config = dict(
    dataset='simulated telescope pictures of galaxies',
    encoder_inner_norm=False,
    decoder_positions='learned',
    decoder_prefix_bidirectional=True,
    grad_clip=5.0,
)
Rows from block 4 of the image encoder of a small image captioner, named by matrix and row number. Rows with one number belong to one neuron. Each number is 128 + 32 x the weight over its row's rms, rounded and kept within 0 to 255. All counts start at 0.
After each neuron's rows are labels from the 100 images, of 14976, where the neuron reaches its largest size: "colour at peak" is the nearest of a few named colours to the mean colour under the peak. Only what is clearly more common there than usual is listed. The data: simulated telescope pictures of galaxies.
# gate: MLP gate (encoder.blocks.4.mlp.gate.weight, 384x192), inputs 96-191
# fc1: MLP up (encoder.blocks.4.mlp.fc1.weight, 384x192), inputs 96-191
# fc2: MLP down (encoder.blocks.4.mlp.fc2.weight, 192x384, transposed), outputs 96-191

gate.147 [160 163 112 147 126 153 145 162 111 128 195 171 150  96  71 128  43 128 128 102 128 162  56 181 128 159 165 138 128  85 128 112 128 115 153 102 128 128  88 113 134 184 153 151 117 128 128 213  77 125  95 160 128 168 156 171 122 167 112 144 198 115 138 144  82 147 134  76 158 173 125 121  89 128 128 169 150 147 123  51 128 145  39 128 157 128 155  90 165 114 166 128 139 128 128  84]
fc1.147 [128 107 128  76 128 167 168 110 145 128 114  99 100  73 102 169  76 122 144 148 149 128 170 128 130 128 187 128  71 128  49 145 136 119 162 127 128  80 128 128 169 144 130  89 162  85 214 218  71 110 169  79 143 131 128 122 151 111 110 136 161  62 155 134  99 108 128  79 156 128  90  90 118 146 128 177 128 134 125 128 128  80 131 128 133 101  79  88  67 128  90 128 191 156 166  95]
fc2.147 [128 128 109 114  77 128 128 160 100 128 151 190 134 179  74 183 120  94 128 171 160 127 188 128 116 110 128 135 142  77 183 139 128 194  86 155 143 154 185 104 170 120 193 101 165 128  85 184 111 128  76 128 125  87 112 148 131 128 128 126 128 151  95  83 128  98 115  90 168 138  62 146 113  65 128 128 128 128 151 128 128  59 195 123 129 128 128 137 128  79 166 188  85 128 167 128]
colour at peak: grey

gate.170 [173  91  77 109 128 128 128 188 120 154 201 148 147  69 109 128 135 128 128 128 144 128 149  71 128 150 128  58 128 160 169  95 112 138 128 128 128 128  73 153  89 128 128  57 117 138  90  60 132 128 176 128 128 179 128 112 128  78 147 128 180  48 159 109 128 128 159 161 113 128 117 133 128 128 128 128 159 124 129 131  81  77 128 117 183 120  79 157 128  67 138 128 128  92 108 128]
fc1.170 [ 69 108 101 102 141 107 112 128 128  74 128 128 168 130  92 128 124 118 128 128 149  92  95 128 128 140 128 126 128 136 122 153 106 128 182  78 128 128 187  74 104 177 128 126 109 136  85 156 127 165 155 128 128  94 182 176 146 128  86 165 158 170 112 128 162  53 128 151 103  84  70 122 195  92  99 167 143 157  98  59 128 128 102 108 128  84 128 128 118  90  93 156 128 128 112 114]
fc2.170 [128 128 128 128 127 128 119 128 133 101 120 140 128 100  82  99 128  49  97 164 148  91 183  89 128  16  94 118 128  80 118 109 128  73  54 182 164 128 128 128 128 161 200 115  86 159 117 139 188  79 128  91 128 128 149 150 128 153 128 202 148  82 128 128 128 150 150  77 127 128 124 180 146 128 120 167 128 135 128 128  99 128 167  69  74 181 132 128 128 178 137 134 136 110 159 128]
colour at peak: grey; pink

gate.116 [123 128 105 192  76 187 120 149  84  90 128 117 126  75 192 146 128 128  87 142 133 191  85  50  70  90 166 122 179 119 134 100 128 120 121 112  97 167 128 116  90 151 128 110 123 183 128 128 126 128 152 128 184  95 128  94 128 128  91 159 128 151 177 171 174 181 128 104 206 109 144 148 128 128 164  80 128 128 105  80 147  83 176 121 128  86 128 128 167  56 128 110 155 128 109 109]
fc1.116 [137  47 163 116 173 120 177 186 131  91 128 106 128  85 128 128 156  80 128 172 128 163 142 136 125 116 128 128 128  42 114 123 130 181 126  89 134  92 123  97 106  95 128 128 127 103 117 128 128 108 117 184 157 124 128 131 128 183 132 196 137 221 139 122 140 137  86 136 161 128 128 215 160  42 128 114 128 128  98 128 128 180 120  81 128 155 194 155 128 148 122 100  73 137 128 128]
fc2.116 [ 96 172  73 143 128 187 128 178  85 158 165 128 128 128 155 117  93 174  92 170 128 128 148  68 103 158 128 135 186 128 139 164 111 117 172 140 128 128 159  98 109 128 128 128 153 143 128 128 148 118  99  69 207 179 128 122 162  51 162  92 141  90 128 128 106 128  81 128 128 202 128 144 170 128 128 128 128  74 128 128  76 159 211 127 126 128  82  39 181 128 185 128 154 162 165 140]
colour at peak: brown

gate.123 [128 110 168  88 153 112 157 105 128 128 128 128  75 128 118 155 225 128 115 107 128 131 173 123 178 138 128  81  66 148 177 128 119 177 100 120 104  93  75 139 116 100 167 128  76 128 156 128 141 159 128 128  98 108  33  92 150  69 128 128 116 128  67 134 185  57 128 187 172 111 128 155 207 128  96 142 128 128 175 147 166 128 128 128 128 134 129 103 128  73 151 177 123 116  92  62]
fc1.123 [156 128  77 128 128 160  83 128  58 130  50 194  83  93  88 132 134  98 167  96 128 150 111 112 172 123  52  93  62  86 129 128 134 112 115 167 210  62 172 140 157 163 128  34 175 128 128 134 128 128 162 128  91  88 128 158 161 132 128 174 128  80 151 120 128 102  80 128 128 128  91 108 109 134 128 151 114 112 134 128 134 177 120 170 151 120 116 128  70 128 143  82 127  93 128  90]
fc2.123 [114 128 135 144 128 115 197 132 128 106 215  93 108  60 152 128 162 128 128 136 128 128 128  98 128 128  72 144 146 128 111 112  85 128 128  80  68 128 131  83 128 132 158  93 128 128 128 123 128 199 128 105 129 115 128 138 102 106 128 134 157  87  95  84 128 128 128 128  66 128 160 107 101 128  99 128 146  89 140 131 128  40 128 128 128 128 128  85 116 128 146 104 128 128  86 152]
colour at peak: brown

gate.256 [142 181 138 128  77 183  87 186  53  67 105 132  88 128 128 128 128 139 128 128 172 158  67 131  82 145 137 128 150  80 128 120 121 128  84 122 128  80 146 128 128 126 139 135 120 128 187 168 138  85 121 124 169 172 128 108 128  90  94 192 128 108 193 139  94 109 141 129 137 142 216 128  79 128 169  94 131 128 128 132  87 136 132  92 181 128  80 162 128 128 121 144 101 128 172  45]
fc1.256 [157 128 128 128  87 173 128 137 128 128 161  65 128 128 128 128 187 164 128 156 174 128  69  62 128 159 121 202 157 128 183 108 128 119 128 128  72 119 157 176 124  91 173  85 143 152 128 169 128 131 178  77 168  68 101 127  88 211 183  95 126 128 118 100 128 128 106 128  74 139 125 128 185 168 137 169 145 128 128 128 128  84  47 128 128 128 168 227 128 178 103 128 185 128  98 115]
fc2.256 [128 128 128 128 161 128 126 104 115 128 128 111 126 179 168 162 128 128 106 128 128 128 128 178  83  53 128 128 193 192  58 128 127 153 185  86 128 198 133 128 105 121 166  85 128 136 128 128 132 104 138 185 104 122 128  97 152 120  94 120 135 142 140 115 178 128 175 155 104  99 129 128 124  77  57  71 121 128 128 128 128  85 128  52  64 149  88 169 153 128 128 182 128 128 163 122]
colour at peak: brown

gate.266 [ 95 128 170 104 128 144  60 180 128 128  97  49  93  98 128  80 128 150 124 147 128 126 122  66 104 128 174 124 161 111  85 128 108 128 128 168 148 128 128  99 128 157 128 145 128  75 128 128 126 101 128 153 108 174 146  74 193 172 109 128  96 121 128 128 181 147 133 128 141 173 121 128 166 128 135 196 137 106 106 128  99 133  74 128 145  92  99 161 198 128 128 186 181 128 135  94]
fc1.266 [ 74  61  97 128 128  60 128 168  66  95  77  96  86 128 147 147 146 136 123  96  69 122 128  91 101 156 121 128 154 128 128 146 153  94 128 128 158 151  88 145 128 208  65  82 128  36 128 110 128 198 128 153 160 101 157 135 162 111 143 128  76 128 200  80 128 109 164 104 179  76 128 111 128 129 128  46  89 182 134 174 167 152 171 128 145  52  80 140 128  85 128  86 128 107 170  81]
fc2.266 [ 83 128 153 161 181 128 103 126 128 128 105 173 110 120  80 123 128 103 161 167 128 119 165 131 157 128 111 108 128  88 128 128 144 156 155  76  86 156 150 177  93 128 149  87 178  76  73 136 168 128 130 155 143 128 128 164  64  99 105 105 149 128 128 100 168 164 103 127 140 174  82 121  33 194 100 127 205 207 114 103 128  67 145  95 123 137 166 102 171 113  64  84 110 160 126 133]
colour at peak: brown

gate.54 [143  72  98 128 102 120  96 108 128 161 177 172 162 128  90 160 147 174 110 149 197 113 112 120 128 140 165 143  98 158 128  92  72 159 128 128 128 179 164 106 128 218 128  55 128 128 128 125 128  99 107 155  90 128 136 128 130 107  82 128  95 137 128 128 128 155 128 186 128 153 161 119  83  86 119 198  87 119  87 179  77 155  93 134 185 128 128 153 128 128  93 149 128 128 137 114]
fc1.54 [150 157 145 166 128  81 128 151  82 128 150  88 117 149 150 145 133 128 150  90 153 162 128  86 128 171 128 138 128  91 198  17  64 192 139 124 128 191 101 203 128 128 128 150 145  75 186 173 128 129 140 125 128 160  64 106 127 170 195 179  74 150 122 128 157 102 103 128  81 196 145 189 128 128 214 128 179 135 152 128 128 128 128 128 128 128 172 128 128 106 116 128  77 128 128 107]
fc2.54 [146 168 186 150 171 128 140 150  94 128 128 146 174 128 128 152 128 128 133 106 128  99  66 141 154 128  85 110 128  88 128 100 140  87  91 164 128 121  53 166 216 128 121 128  94 128 174  96 160 214 128 128 114 144 128 128 128 126 128 138 128 128  71 128  84 182  76 152 128 105 106 115 128 128 143 116 128 100 123 154  99 126  59 168 128 116 128  71 128 140 147 128 119 141 102 128]
colour at peak: grey

gate.188 [ 70 159 131 191 128 128  90 105  85 109 128  95 128 163 108 149  78 145 109 113 178 128 128 126 128 105 128 113 128 107 149 128 128 164  96 143 237  93 113 164  56 125  85 131  92  97 123 148 197 180 132 128 128 128 144 186 193 128 133 128  90 128 104  93 128  73 128 128 128  79  93 140 182 100 166 104 191 155 195 184 128 128 135  95 107 117 165 142  90  91 144 128 139  92 121 128]
fc1.188 [ 45 128 171 128 107 128 148 128 128 128 157  94 128 144 116 113 114 128 117 193  79 128 128 128  97 129 128 128 177 128 132 105  76 168 128 176 128 128 190 128 128 177 128 171 131 128 126 110 111 128 172 128 117  69  87 128 177 128 151 128 128 174 175 161 108 101 164  72 130 180  59 128 128 128 128 122 176  93 156 127 158 126 193  97 128 129 107 162  77 139 151 136 128 128 100 128]
fc2.188 [102 159 128 128 163 162 128 146 128  83 156 128 128  88 100 178 128 143  56  39 178 128 148 135 128 128 138  98 165 158 167 143 101  53  74  77  86 132 145  85 141 101 128  70  92 113  67 128 128  92 124 122 111 165 101 128 100 128 102 117 128 116  95 113 128 127 178 159  45 107 106  86 128 153 140 128 128 128 152  77  90 128 128 128 168 175 128  99 119 172 202 145 128 128  77  59]
colour at peak: brown